Rows from block 5 of the audio encoder of a small contrastive audio-text model, named by matrix and row number. Rows with one number belong to one channel. Each number is 50 + 10 x the weight over its row's rms, rounded and kept within 0 to 99. All counts start at 0.
After each channel's rows are labels from the 100 clips, of 14848, where the channel reaches its highest value: "strongest on" is what is common among them. Only what is clearly more common there than usual is listed. The data: simulated sounds of rotating machines with and without faults. In brackets: how many of the 100.
# convs0: first width-7 conv (encoder.blocks.5.convs.0.weight, 192x192x7, each kernel summed), inputs 0-95
# convs1: second width-7 conv (encoder.blocks.5.convs.1.weight, 192x192x7, transposed, each kernel summed), outputs 0-95

convs0.148:39 38 62 34 48 41 51 46 48 43 48 56 57 55 51 36 55 39 41 56 30 59 73 51 58 52 49 59 54 51 52 48 62 64 49 44 55 50 29 53 44 52 49 49 46 57 62 61 70 46 49 55 53 56 42 40 54 43 52 45 50 56 57 38 54 40 39 48 44 46 46 53 56 62 48 46 56 50 52 33 49 50 47 44 48 33 56 58 61 52 46 41 57 35 54 56
convs1.148:41 49 40 47 55 52 43 47 35 52 60 70 51 56 25 45 57 52 59 65 36 46 62 58 58 44 33 72 40 56 47 56 49 48 41 51 48 34 54 51 57 54 43 60 80 42 67 47 72 59 51 43 47 54 42 51 56 47 39 46 58 59 52 40 56 58 51 53 57 32 29 41 46 59 45 47 46 49 52 64 36 58 51 58 67 69 60 60 58 50 54 60 43 50 48 58
strongest on: piston engine (92); quiet level (75)

convs0.137:44 45 57 68 00 37 56 47 56 47 55 41 61 56 48 44 53 46 38 48 42 53 52 53 43 64 42 34 50 58 54 49 62 60 52 55 52 51 23 52 52 55 46 50 42 44 57 49 58 49 52 54 46 43 54 44 50 48 43 46 56 67 45 34 53 49 50 57 45 54 49 52 47 43 53 41 49 46 53 54 43 48 45 44 59 46 53 47 47 42 64 48 56 44 46 61
convs1.137:39 58 47 42 74 47 40 42 32 53 55 55 52 49 42 50 56 59 48 48 35 51 53 54 55 29 54 40 45 40 49 37 53 77 55 46 47 42 68 59 49 40 55 42 60 51 64 51 66 47 50 48 38 56 46 51 70 47 64 49 39 65 40 45 55 48 63 57 59 37 46 41 38 44 50 52 48 45 38 60 55 47 32 57 73 70 59 46 43 53 50 58 40 65 58 56
strongest on: piston engine (63)

convs0.20:47 54 50 53 00 40 52 51 51 51 56 49 53 47 52 49 56 46 43 48 48 55 56 49 40 54 50 38 55 51 52 54 52 59 58 56 39 52 39 56 43 51 53 43 37 43 56 48 50 46 42 51 56 45 53 09 50 43 53 52 56 55 43 45 49 47 51 54 51 54 53 56 43 35 43 45 49 48 55 38 49 51 53 53 54 27 48 41 49 49 32 46 50 57 50 44
convs1.20:52 43 50 42 69 53 39 43 41 55 37 47 47 64 52 62 53 65 58 46 70 50 48 53 54 10 49 54 35 48 39 47 47 59 68 39 44 53 56 54 56 54 55 50 56 51 41 52 50 58 46 55 36 58 40 47 59 46 49 50 49 54 61 52 46 63 56 49 78 31 57 55 34 31 56 52 56 55 65 69 25 56 34 42 65 71 51 62 44 44 36 49 40 47 37 79
strongest on: speed: fast (89); piston engine (81)

convs0.37:02 53 50 50 57 37 42 45 45 47 63 37 52 15 46 37 54 38 49 45 48 52 49 51 52 50 40 67 60 50 44 47 47 59 41 36 49 56 57 45 47 42 53 50 57 48 53 55 39 48 26 59 66 56 55 50 56 47 49 58 55 51 47 56 57 54 51 27 37 57 46 63 50 49 35 52 52 34 62 57 23 46 56 36 43 52 58 72 51 52 26 50 65 59 54 31
convs1.37:14 49 62 56 34 51 45 39 57 76 40 50 43 70 45 40 53 37 40 56 71 38 57 58 56 48 43 60 60 55 46 68 53 58 60 73 50 48 33 59 73 47 45 49 48 57 47 44 51 47 35 47 54 42 50 64 51 53 56 65 44 49 41 45 41 61 40 68 43 35 40 41 58 46 48 51 32 56 48 46 35 60 57 62 50 51 50 65 54 54 41 60 41 52 38 43
strongest on: reverberation (85); text has "room" (85); text has "reverberant" (85); conveyor (61)

convs0.153:51 36 54 60 57 39 44 42 51 47 50 30 43 31 49 55 53 47 52 38 40 32 35 47 57 62 52 58 54 39 35 53 46 54 36 55 59 53 54 47 50 15 55 34 53 38 43 40 35 56 56 53 51 50 45 47 67 34 35 54 41 55 42 46 50 59 49 56 51 36 52 52 52 56 51 50 41 18 33 47 41 43 56 44 29 46 54 50 51 42 49 54 45 65 43 33
convs1.153:37 59 49 53 55 52 50 57 41 42 51 49 53 50 48 41 46 53 39 52 46 53 66 45 46 54 47 44 25 47 52 43 46 52 64 64 54 29 31 74 61 60 50 57 44 49 43 57 42 56 52 54 41 53 39 50 48 51 43 55 48 67 49 48 48 47 37 50 59 66 62 53 48 48 71 62 58 39 28 30 38 48 38 53 64 54 52 53 47 45 46 62 43 55 37 45
strongest on: pump (46)

convs0.60:44 54 63 61 45 48 56 48 24 26 46 49 55 44 57 57 61 54 44 49 43 48 45 29 52 45 45 27 43 43 59 59 55 30 50 42 46 50 39 50 56 54 44 35 52 51 43 53 43 51 39 40 53 40 40 47 51 45 55 55 50 56 35 47 42 43 48 55 49 46 44 49 51 49 44 00 52 20 59 48 49 50 40 47 45 55 41 62 49 47 45 54 58 53 59 50
convs1.60:49 47 68 44 48 53 41 60 41 22 52 51 41 35 48 51 42 66 59 45 55 58 46 64 42 40 46 34 14 50 53 32 40 48 64 52 40 50 56 46 65 58 40 67 45 51 41 67 57 56 41 43 48 50 38 52 57 45 38 63 49 44 59 49 61 44 50 57 53 41 59 66 52 50 55 09 37 33 46 49 50 57 35 33 60 40 47 48 50 54 46 48 44 51 46 60
strongest on: reverberation (85); text has "room" (85); text has "reverberant" (85); piston engine (43)

convs0.149:59 51 46 63 53 35 44 74 62 51 49 56 49 44 68 46 62 63 47 61 54 62 58 52 40 71 61 43 24 47 61 38 44 34 64 65 34 54 75 69 53 52 57 61 37 43 59 51 34 61 50 42 55 57 47 75 65 38 59 52 45 49 59 39 50 52 51 41 61 58 52 52 59 58 47 57 47 46 66 50 41 39 57 54 57 47 72 51 52 45 56 55 58 62 44 46
convs1.149:51 56 50 45 32 51 63 60 50 51 58 41 48 52 46 55 51 52 43 48 60 53 51 53 47 45 46 47 58 46 71 40 45 32 51 46 92 53 45 56 63 37 46 42 38 45 49 38 00 37 46 43 54 72 64 44 37 58 55 51 57 57 52 55 45 61 47 56 31 61 52 48 58 69 57 45 66 52 52 43 70 38 59 53 47 34 51 53 56 50 52 47 55 59 45 41
strongest on: conveyor (81); speed: slow (62); thin (high-pass) (43)

convs0.163:48 51 63 48 55 58 38 50 45 55 61 44 36 53 55 23 49 50 44 65 54 52 50 48 50 41 46 54 48 29 62 56 45 62 48 54 47 51 42 37 49 53 53 43 58 45 55 47 61 63 60 46 47 38 66 36 46 56 52 48 55 56 32 59 65 48 53 51 36 58 57 48 62 50 40 41 50 55 50 57 55 57 53 47 55 50 45 37 44 51 62 56 58 52 60 51
convs1.163:58 54 56 51 43 51 56 27 41 48 30 54 52 53 47 39 52 53 46 77 48 49 39 48 45 57 49 56 70 35 40 39 33 53 43 49 45 51 50 50 47 48 45 53 62 58 62 39 59 50 40 55 43 60 59 44 51 25 76 53 56 44 47 29 48 60 48 51 30 50 50 46 56 51 35 37 51 47 46 36 52 61 55 52 46 54 54 51 40 57 62 58 44 45 38 49
strongest on: piston engine (94); speed: medium (73)

convs0.119:51 52 44 59 47 63 43 35 46 56 50 40 58 54 42 38 45 47 58 61 58 42 57 43 41 35 45 49 55 53 60 52 59 57 52 49 57 52 44 53 56 49 47 54 57 59 53 57 53 29 07 44 42 43 61 49 44 52 51 43 56 51 55 41 72 52 57 22 49 52 56 43 56 48 58 45 58 50 51 64 55 57 39 60 42 56 57 44 53 54 54 57 49 13 36 54
convs1.119:60 60 50 55 57 49 67 88 47 57 49 50 46 50 48 38 60 42 52 64 49 45 47 59 63 56 61 44 55 40 45 48 58 50 69 44 46 47 60 48 62 51 48 40 28 60 51 42 55 47 57 49 56 54 57 45 44 48 50 45 51 33 45 41 39 57 47 40 51 39 48 62 52 38 56 55 44 55 53 33 60 42 44 51 55 60 47 47 38 46 57 54 55 48 80 50
strongest on: air leak (45); thin (high-pass) (44); machine: gearbox (42)

convs0.175:39 31 46 31 53 43 43 51 38 26 44 44 58 47 40 58 51 41 38 44 15 43 49 55 56 42 51 56 56 48 45 50 55 47 40 45 46 48 52 47 45 33 52 52 58 54 54 54 53 42 57 56 55 50 24 52 44 38 26 48 54 36 54 63 37 50 40 46 34 47 27 48 50 59 32 55 52 46 30 34 58 29 54 34 57 50 51 54 53 66 45 61 58 52 56 36
convs1.175:43 47 55 53 49 33 37 63 50 41 47 82 46 54 30 68 38 37 62 59 41 43 73 46 47 54 39 62 37 62 49 73 58 52 50 49 43 44 55 45 50 72 57 51 56 46 65 66 49 51 61 43 45 40 62 45 65 47 56 57 54 49 51 62 67 57 31 47 51 41 49 35 54 50 38 48 44 37 47 52 58 67 54 44 49 46 42 33 44 51 31 63 48 43 53 58
strongest on: quiet level (81); piston engine (51)

convs0.113:21 51 52 44 67 51 43 65 49 49 52 53 57 32 51 47 65 46 50 64 56 47 39 55 40 21 57 53 61 54 34 53 56 33 64 38 29 65 59 48 56 50 45 43 59 52 40 62 30 61 48 57 69 52 66 54 59 48 47 49 42 39 47 52 23 51 58 54 53 59 47 55 61 47 44 47 43 49 51 48 33 46 33 55 55 56 46 59 59 58 45 55 63 56 62 30
convs1.113:40 52 44 54 31 65 39 62 50 55 54 44 53 54 29 37 57 39 41 66 51 49 47 50 52 47 45 73 57 57 38 62 44 26 52 48 55 58 29 30 53 45 55 38 41 48 50 51 47 46 48 53 35 42 53 49 40 61 29 45 50 54 49 44 47 60 56 42 72 42 33 49 47 64 52 67 47 47 44 40 54 44 82 57 63 57 65 76 48 48 58 54 42 52 65 46
strongest on: reverberation (77); text has "room" (77); text has "reverberant" (77); gearbox (47)

convs0.190:60 40 47 24 13 44 51 51 60 48 47 26 55 50 62 43 58 61 44 49 44 65 40 45 44 67 44 42 57 47 46 54 44 62 52 25 51 51 53 60 55 41 57 48 63 46 60 61 48 38 57 35 47 50 54 60 58 44 46 42 56 41 54 61 42 58 37 53 47 54 49 54 44 48 57 52 46 45 59 15 46 54 47 44 67 56 59 25 49 51 41 38 50 57 54 54
convs1.190:51 59 43 57 62 47 63 54 47 55 63 77 44 54 63 71 58 66 65 37 38 46 67 71 43 38 37 41 50 48 47 42 81 59 48 65 47 36 50 47 52 38 48 35 36 65 45 39 66 40 47 53 50 72 40 54 58 64 58 58 44 40 49 62 50 31 58 66 75 43 66 44 56 56 51 47 46 36 50 73 55 37 52 54 51 55 56 42 42 38 31 51 59 45 46 44
strongest on: rattle (55); conveyor (41); electric motor (34)

convs0.135:50 51 49 57 00 48 50 50 51 47 52 49 57 54 54 46 57 46 46 55 45 50 44 46 44 59 48 44 54 50 48 45 46 56 56 51 42 49 25 52 47 52 50 56 42 46 54 48 47 46 48 45 52 45 51 46 47 46 48 48 53 55 53 46 46 50 47 52 50 54 54 53 44 44 44 50 43 49 53 39 46 50 47 48 52 42 47 33 49 50 48 47 52 49 49 57
convs1.135:48 45 44 54 88 46 46 42 44 52 47 51 48 46 54 50 51 60 60 47 51 55 56 53 57 03 43 37 41 38 43 50 65 69 61 41 49 49 71 50 47 45 50 50 42 51 56 50 51 51 52 51 44 55 43 53 61 58 47 61 39 55 49 51 50 53 63 61 76 31 57 54 34 50 51 55 45 52 50 74 65 48 40 47 72 71 49 53 46 46 35 53 48 53 58 82
strongest on: speed: fast (71); electric motor (50)

convs0.160:55 53 50 58 63 48 63 51 44 33 49 49 48 54 47 63 52 45 42 37 55 50 60 42 46 44 54 35 33 42 56 53 62 48 57 48 47 48 49 42 60 64 49 39 51 49 43 15 47 56 43 40 56 49 47 47 56 68 56 56 46 44 39 54 47 66 43 59 36 55 42 44 55 50 52 32 55 48 52 48 43 41 27 29 53 45 46 68 44 50 57 63 51 49 43 62
convs1.160:58 60 58 64 36 53 61 46 63 47 61 41 51 52 50 39 51 59 49 41 59 60 40 59 65 58 58 37 39 44 53 29 57 52 30 68 53 46 54 52 39 50 54 50 37 42 46 41 54 65 41 41 57 73 41 58 48 70 43 49 49 40 63 46 45 60 55 41 49 55 56 53 57 17 59 48 54 54 59 62 57 52 49 47 40 42 43 56 89 70 42 46 39 45 42 30
strongest on: speed: slow (80); thin (high-pass) (73); piston engine (36)

convs0.17:56 47 50 52 41 70 40 52 44 56 50 55 30 63 49 43 43 65 58 61 52 52 47 49 63 56 09 47 67 61 54 46 59 47 61 33 55 27 36 55 53 43 49 48 50 40 65 30 62 43 55 52 51 62 60 54 36 64 53 45 44 37 50 27 54 55 47 39 42 46 49 52 51 50 51 56 47 46 49 53 52 47 52 53 61 51 52 51 34 59 55 12 42 53 33 44
convs1.17:46 46 43 56 52 50 62 51 54 32 66 45 56 38 60 49 29 70 56 50 35 32 50 55 55 44 35 52 50 50 50 48 51 58 55 49 49 69 49 40 25 54 45 39 58 46 41 59 56 53 38 47 54 67 45 54 67 47 45 54 63 39 39 36 61 50 55 53 65 52 47 46 49 31 56 64 42 54 24 59 54 33 43 36 43 48 55 61 54 55 39 40 47 56 39 36
strongest on: electric motor (47); gearbox (43)

convs0.138:49 47 50 32 00 42 50 50 52 43 51 48 53 53 51 48 55 44 43 54 44 55 43 48 44 54 52 40 54 49 47 45 45 58 55 46 37 49 23 56 48 51 51 52 48 51 53 50 45 41 48 41 51 43 48 43 48 45 51 45 52 48 56 54 41 50 47 53 48 54 48 50 47 46 45 50 47 51 52 05 48 47 45 44 56 38 45 23 50 49 43 49 48 51 52 53
convs1.138:46 50 45 62 72 45 45 44 41 45 53 52 52 42 51 50 57 62 55 48 52 48 56 53 50 13 48 30 36 38 43 51 76 72 59 58 42 50 63 50 49 48 40 49 42 54 57 53 53 47 51 37 36 58 41 54 63 53 45 65 45 37 54 59 55 42 64 63 73 29 67 50 46 47 55 55 42 48 52 95 63 49 40 40 64 65 54 38 44 51 32 55 49 51 52 85
strongest on: electric motor (32)

convs0.47:51 51 52 67 75 46 31 53 58 56 61 58 44 24 50 46 59 38 45 54 54 45 49 68 52 50 55 63 55 47 34 46 50 42 59 54 31 55 61 34 43 50 54 53 47 39 37 48 50 56 49 56 51 71 60 27 66 54 57 52 46 66 49 55 46 46 58 49 50 53 52 63 51 33 29 51 53 55 53 71 45 47 54 49 52 42 56 59 60 37 47 55 53 47 41 19
convs1.47:54 53 52 46 38 60 47 48 46 53 35 36 46 55 41 41 57 26 48 62 33 62 37 52 56 56 61 69 61 68 43 65 47 37 38 41 50 52 28 35 47 53 53 47 59 49 37 53 52 55 35 57 40 38 44 59 40 46 41 49 66 58 45 38 34 63 54 38 39 48 42 47 59 48 50 52 52 47 52 36 12 56 51 61 49 60 60 64 35 52 63 37 43 50 60 43
strongest on: reverberation (95); text has "room" (95); text has "reverberant" (95); quiet level (79)

convs0.181:55 35 49 20 47 54 45 55 38 43 55 40 44 48 60 63 53 52 32 57 35 57 49 51 60 71 70 47 54 42 41 54 44 51 40 44 63 58 51 49 52 37 67 37 55 50 58 37 65 56 58 42 47 57 55 65 54 42 39 52 58 44 49 50 21 55 40 59 48 52 53 52 52 53 48 55 50 37 48 13 62 51 62 42 58 35 50 34 58 47 43 45 54 56 58 40
convs1.181:57 66 51 64 44 43 54 49 53 55 57 56 54 61 62 68 70 55 41 53 48 35 57 74 33 47 57 52 47 53 44 46 58 55 58 54 53 33 51 61 40 40 40 40 48 39 57 42 56 45 55 53 30 83 49 49 60 59 56 65 42 56 41 61 78 34 59 49 59 56 59 37 54 54 50 61 66 59 49 59 63 42 50 57 60 60 45 31 53 48 58 46 43 47 38 51
strongest on: conveyor (99); speed: slow (77); thin (high-pass) (54)

convs0.136:62 49 51 57 24 49 45 23 37 49 53 36 52 49 47 45 51 49 47 59 54 48 37 22 30 49 48 39 48 51 47 50 25 61 48 51 37 66 40 48 46 55 46 47 57 58 40 58 42 48 43 26 41 09 51 44 48 42 52 44 51 45 54 53 56 58 56 36 39 53 64 43 52 49 67 45 38 57 51 50 57 61 47 53 55 55 47 35 51 50 48 51 50 46 46 52
convs1.136:51 56 36 68 61 55 77 64 55 54 44 64 41 46 56 40 57 51 54 47 37 46 60 52 64 48 42 38 58 19 41 55 62 47 46 57 49 55 57 43 62 40 34 41 41 55 47 42 44 42 47 73 51 32 58 45 55 59 54 58 47 38 56 36 44 52 52 61 51 49 55 56 48 43 63 44 42 46 53 43 54 36 54 58 44 68 35 41 41 44 49 62 45 51 68 45
strongest on: air leak (64); machine: gearbox (50); clipping (46); text has "clipped" (45)

convs0.92:51 55 28 46 52 44 40 49 58 59 53 54 52 47 62 54 54 56 45 56 59 59 75 44 39 55 55 37 46 56 49 54 49 53 54 58 40 54 49 50 45 68 37 58 49 54 52 43 44 47 57 36 50 62 51 42 42 53 52 48 51 46 41 45 69 48 42 53 45 64 50 43 33 50 35 44 72 38 64 44 46 57 30 36 42 44 36 41 55 61 56 49 38 53 38 52
convs1.92:50 22 48 51 46 53 58 52 57 51 50 46 44 33 48 42 50 41 53 61 61 80 47 41 50 62 63 49 48 48 44 53 36 46 54 20 53 36 53 58 48 37 62 41 50 46 62 53 50 54 59 36 52 47 56 53 38 58 43 42 41 52 46 50 42 35 43 52 50 56 35 57 46 41 55 63 64 69 47 51 56 59 61 48 47 42 40 50 50 40 42 44 65 38 61 52
strongest on: piston engine (71); quiet level (69)

convs0.76:38 63 46 50 18 42 35 59 53 57 59 54 50 54 52 53 40 45 54 49 50 39 55 47 19 43 28 31 48 48 50 50 46 53 49 48 36 45 40 45 38 72 44 59 42 41 50 50 55 48 50 57 54 40 42 31 42 60 52 54 45 46 48 27 56 50 57 29 45 60 61 60 37 51 32 30 48 45 52 56 53 47 32 53 43 31 38 46 42 49 62 51 50 41 44 53
convs1.76:38 42 44 57 59 56 38 39 44 50 49 30 48 38 66 53 57 43 42 44 51 57 42 23 46 30 49 62 53 49 47 40 49 55 55 16 59 66 60 40 39 63 55 37 62 48 47 62 52 55 54 54 40 37 34 44 56 51 58 56 43 67 48 38 55 56 48 70 27 56 38 48 41 60 48 49 45 51 47 46 61 44 32 49 52 49 49 56 52 46 60 24 47 57 47 56
strongest on: electric motor (46); squeal (35)

convs0.43:65 37 55 52 45 83 52 46 40 61 48 31 50 39 45 56 46 53 51 53 40 57 62 50 82 49 60 54 51 38 67 58 58 36 63 46 79 44 37 49 55 50 62 37 46 69 47 44 73 48 54 49 45 66 57 47 39 58 48 53 63 68 54 48 42 50 55 57 27 51 56 54 55 42 47 55 65 46 49 30 74 47 69 55 54 37 56 53 53 51 59 54 51 55 54 48
convs1.43:45 38 62 49 31 51 50 53 49 56 47 66 68 44 49 58 61 46 53 64 39 67 61 53 42 48 44 51 40 62 57 46 41 46 46 44 63 36 42 46 43 41 35 61 66 47 66 69 55 62 65 47 42 71 41 48 67 38 39 47 49 51 54 56 66 50 56 50 45 42 48 38 48 63 68 55 64 55 70 61 60 69 34 54 56 48 64 48 59 48 48 54 41 55 56 51
strongest on: reverberation (94); text has "room" (94); text has "reverberant" (94); turbine (32)

convs0.68:49 57 52 41 10 48 52 51 53 54 57 53 51 56 55 51 63 54 46 41 50 62 52 54 46 47 50 35 60 50 52 53 60 56 56 54 25 54 36 59 44 59 53 42 40 47 51 51 45 52 50 53 59 59 53 16 52 50 56 59 48 59 47 39 40 49 55 42 55 52 50 45 42 32 41 54 55 54 50 21 55 51 53 58 57 24 40 41 55 54 43 47 56 61 54 49
convs1.68:44 44 57 56 65 50 31 39 47 50 50 49 51 41 56 45 58 53 46 44 63 60 51 55 54 26 53 53 36 47 41 45 43 55 56 43 48 59 46 51 59 59 67 54 47 35 53 56 55 56 44 49 41 47 36 49 56 62 42 47 57 38 57 56 59 51 56 49 79 25 57 50 31 43 70 45 48 51 53 88 32 47 48 27 75 77 54 50 63 53 23 45 51 48 49 79
strongest on: piston engine (96); speed: fast (84)

convs0.170:42 60 62 60 62 50 31 57 45 53 62 33 58 26 44 48 51 47 41 57 42 48 56 63 60 60 58 59 51 35 28 49 49 60 41 42 60 43 40 33 56 40 56 46 44 47 31 35 39 53 61 60 46 63 51 49 46 42 42 57 22 65 55 53 39 54 60 68 49 47 39 56 39 29 37 56 50 27 32 56 27 48 39 49 57 45 49 57 60 24 48 57 51 48 53 25
convs1.170:47 37 49 47 47 43 43 49 40 37 38 62 43 49 52 43 64 45 63 42 67 56 51 66 49 54 57 73 27 56 51 59 34 60 48 38 46 28 42 56 41 52 43 49 45 31 44 58 52 52 57 60 56 43 49 47 39 54 36 61 47 57 59 50 60 38 41 45 67 45 58 48 43 40 47 51 55 45 54 38 37 62 42 51 51 48 60 49 45 53 47 43 44 42 57 48
strongest on: muffled (low-pass) (65); compressor (45); conveyor (30)

convs0.21:63 55 66 59 36 44 48 46 60 43 63 37 47 54 61 62 62 56 40 60 24 48 52 51 54 45 59 37 45 46 47 55 56 32 27 38 44 49 33 38 43 54 51 47 45 44 48 63 48 58 63 53 55 63 43 51 59 54 51 64 34 73 57 45 27 46 51 58 37 31 58 50 62 40 64 42 54 51 47 58 52 30 52 59 52 33 19 59 46 33 61 43 51 59 58 50
convs1.21:60 48 58 58 45 47 55 57 37 37 70 59 41 32 51 55 57 55 42 62 21 48 57 42 50 56 40 38 59 52 43 46 38 44 63 31 59 42 55 45 33 46 45 43 58 35 43 43 46 55 47 51 41 63 45 51 49 49 40 73 66 54 62 59 59 67 49 64 57 38 48 54 40 50 53 42 44 59 34 35 58 48 54 45 62 49 31 41 39 66 50 37 60 34 68 63
strongest on: conveyor (70); muffled (low-pass) (57)

convs0.40:74 66 68 40 58 54 52 43 67 48 66 43 38 45 46 55 63 49 30 63 44 39 51 58 54 33 54 58 54 29 46 56 34 51 50 49 53 64 49 35 51 57 71 43 45 50 47 55 54 53 60 57 46 46 66 42 62 67 42 43 47 41 46 67 45 56 48 58 27 60 45 54 58 38 56 47 49 49 37 47 45 60 41 57 54 53 43 50 55 46 43 63 63 55 59 45
convs1.40:67 56 39 59 52 62 66 40 48 44 45 52 49 49 56 48 34 65 49 56 40 38 42 57 64 58 53 48 61 33 43 60 36 65 49 50 56 54 48 33 52 33 45 57 46 61 43 52 56 51 42 60 44 51 47 57 52 63 46 52 47 64 57 36 47 49 58 42 43 37 53 42 40 37 48 52 45 61 36 47 33 52 58 51 45 60 45 49 56 57 66 50 39 51 47 39
strongest on: reverberation (72); text has "room" (72); text has "reverberant" (72); machine: turbine (42)

convs0.29:10 60 53 43 30 52 44 53 42 51 56 41 55 49 51 55 51 55 41 57 43 57 51 41 45 35 45 31 62 52 61 64 48 58 62 44 32 40 40 58 58 59 22 47 56 64 63 50 34 56 56 42 48 42 54 55 43 43 46 53 60 46 69 43 47 47 50 46 47 45 58 34 43 49 48 38 59 45 50 39 36 27 23 59 66 53 40 49 46 58 53 26 54 65 57 51
convs1.29:29 35 52 54 53 53 41 51 59 61 47 55 27 54 38 51 41 48 49 56 42 61 45 35 48 45 52 52 40 41 54 32 31 37 58 54 57 46 55 63 42 51 62 62 58 53 48 49 35 54 58 43 49 43 57 37 52 58 58 49 50 38 53 64 61 36 39 53 57 48 33 68 44 62 61 56 38 61 50 66 50 51 60 53 66 45 49 62 60 50 44 42 43 39 42 50
strongest on: piston engine (72); muffled (low-pass) (67)

convs0.75:48 52 53 44 00 44 50 46 51 52 54 48 53 52 52 43 62 46 47 50 47 58 54 49 39 54 49 38 58 57 52 48 45 59 57 57 36 49 33 55 44 47 57 42 41 46 56 54 51 47 47 48 55 49 53 18 50 46 51 53 52 51 47 43 43 51 53 48 51 58 53 52 45 37 45 45 51 47 54 30 53 49 49 51 55 26 45 31 51 52 39 46 51 59 48 50
convs1.75:53 41 55 47 62 54 44 46 47 56 48 53 48 51 56 61 50 68 52 48 70 48 47 56 54 11 48 59 37 48 39 45 53 58 66 48 43 49 55 52 61 56 49 54 47 47 52 53 55 61 42 55 36 60 43 54 62 59 41 50 49 54 62 46 45 57 62 53 87 27 55 53 34 32 62 52 54 49 52 81 30 52 42 43 76 76 51 68 48 48 31 52 52 51 47 78
strongest on: speed: fast (84); piston engine (70)

convs0.55:60 60 53 26 59 60 56 55 47 48 58 33 46 43 58 56 59 47 41 51 34 49 50 64 58 47 51 48 38 42 50 52 50 25 38 43 36 56 54 48 40 56 61 44 52 52 52 59 57 60 46 59 51 63 52 51 65 53 58 71 41 43 46 54 00 55 48 49 45 49 60 56 47 39 47 36 51 37 62 29 58 56 52 45 37 34 49 54 52 54 50 55 57 64 50 47
convs1.55:67 48 51 52 39 43 46 43 49 55 55 45 60 39 48 63 63 48 39 54 36 42 59 51 48 56 29 43 49 57 55 48 48 39 33 48 55 54 38 38 32 50 36 28 62 54 45 48 55 53 55 54 31 65 60 50 37 54 41 59 76 51 58 58 77 57 63 44 52 42 55 43 45 50 66 47 49 57 49 49 59 55 63 44 55 59 45 41 52 53 61 52 52 30 53 59
strongest on: speed: slow (85); conveyor (72); quiet level (71)

convs0.46:54 50 48 21 00 36 44 53 48 49 52 37 53 57 53 51 54 47 31 49 46 57 43 51 35 49 57 45 52 48 45 46 36 59 52 47 23 52 34 55 47 49 51 50 52 45 49 51 38 46 48 40 53 33 40 45 51 48 51 44 46 37 57 58 39 47 48 51 45 54 53 51 39 42 37 48 47 50 63 07 53 55 46 46 55 46 44 27 50 54 31 49 44 54 53 49
convs1.46:47 51 49 63 68 47 59 42 45 51 51 53 44 45 62 44 61 62 61 44 52 46 47 51 46 11 46 36 30 35 42 47 77 70 51 58 41 55 56 47 50 51 38 46 36 53 48 57 51 39 53 43 48 46 43 46 58 54 43 66 41 25 65 55 53 49 68 63 67 29 70 48 47 38 59 52 38 38 61 86 60 51 52 38 62 58 47 41 44 52 32 55 45 47 47 72
strongest on: muffled (low-pass) (51); fan (32)

convs0.4:39 43 45 54 35 48 57 51 45 59 57 37 49 49 59 48 50 46 47 50 48 44 55 54 36 54 22 32 58 53 38 56 55 52 55 37 41 47 58 48 53 52 56 48 62 48 58 50 47 41 57 61 53 55 54 54 48 45 33 50 55 55 08 63 50 45 54 46 37 56 53 55 53 57 54 20 50 37 52 56 51 50 41 53 56 49 47 43 47 48 54 25 55 52 58 45
convs1.4:44 54 34 48 56 43 33 40 47 65 48 56 52 60 52 39 38 48 44 39 46 58 48 56 60 34 62 61 56 54 50 60 51 56 66 41 51 45 46 41 48 67 54 43 38 18 31 50 41 49 54 64 32 36 39 47 49 64 47 52 57 64 66 51 56 24 46 43 58 50 47 25 44 71 53 38 37 59 52 51 53 45 38 59 83 45 60 42 60 61 53 34 43 38 56 38
strongest on: rattle (67); muffled (low-pass) (60); piston engine (40)

convs0.143:59 53 62 47 42 17 36 53 53 26 53 36 56 44 51 58 47 47 25 48 41 44 48 46 36 46 50 44 49 47 29 52 44 41 42 45 33 50 46 33 40 53 54 45 41 44 45 51 35 41 63 49 57 49 47 50 38 40 29 45 48 38 43 67 43 41 38 43 38 53 29 57 50 56 38 38 61 43 29 38 65 48 48 29 49 64 33 51 60 54 42 56 59 47 56 46
convs1.143:57 48 65 51 49 35 40 67 48 35 67 51 46 39 48 40 34 40 62 51 50 57 45 54 44 55 56 61 35 59 42 62 44 48 43 40 43 47 60 45 59 56 54 41 50 45 58 52 52 48 58 42 45 29 69 49 49 37 49 57 62 41 52 55 56 49 46 38 49 36 43 39 45 50 41 56 41 52 40 51 50 55 55 30 60 34 49 35 29 55 38 38 80 39 59 57
strongest on: rattle (89); quiet level (85); piston engine (54)

convs0.7:51 49 46 42 52 51 56 56 60 59 50 63 58 57 54 52 64 50 42 43 54 63 57 54 51 55 52 46 58 53 54 45 62 62 57 52 35 61 61 59 49 38 61 45 46 55 46 55 53 51 57 57 57 59 42 14 56 44 58 57 50 58 51 47 46 47 57 55 60 55 48 44 46 41 35 50 52 55 55 38 56 50 54 61 62 14 51 45 55 60 47 53 47 60 57 41
convs1.7:53 49 50 37 60 55 36 52 45 54 46 54 50 52 40 57 62 58 50 57 61 56 61 61 58 39 61 57 38 56 46 48 35 42 53 44 50 49 42 62 64 53 50 52 59 43 53 49 56 65 43 57 41 48 42 57 47 52 50 47 51 48 51 51 54 58 54 36 86 37 49 54 25 49 61 47 47 56 82 74 25 51 50 47 75 73 63 53 65 50 39 44 61 49 50 73
strongest on: speed: fast (74); piston engine (50)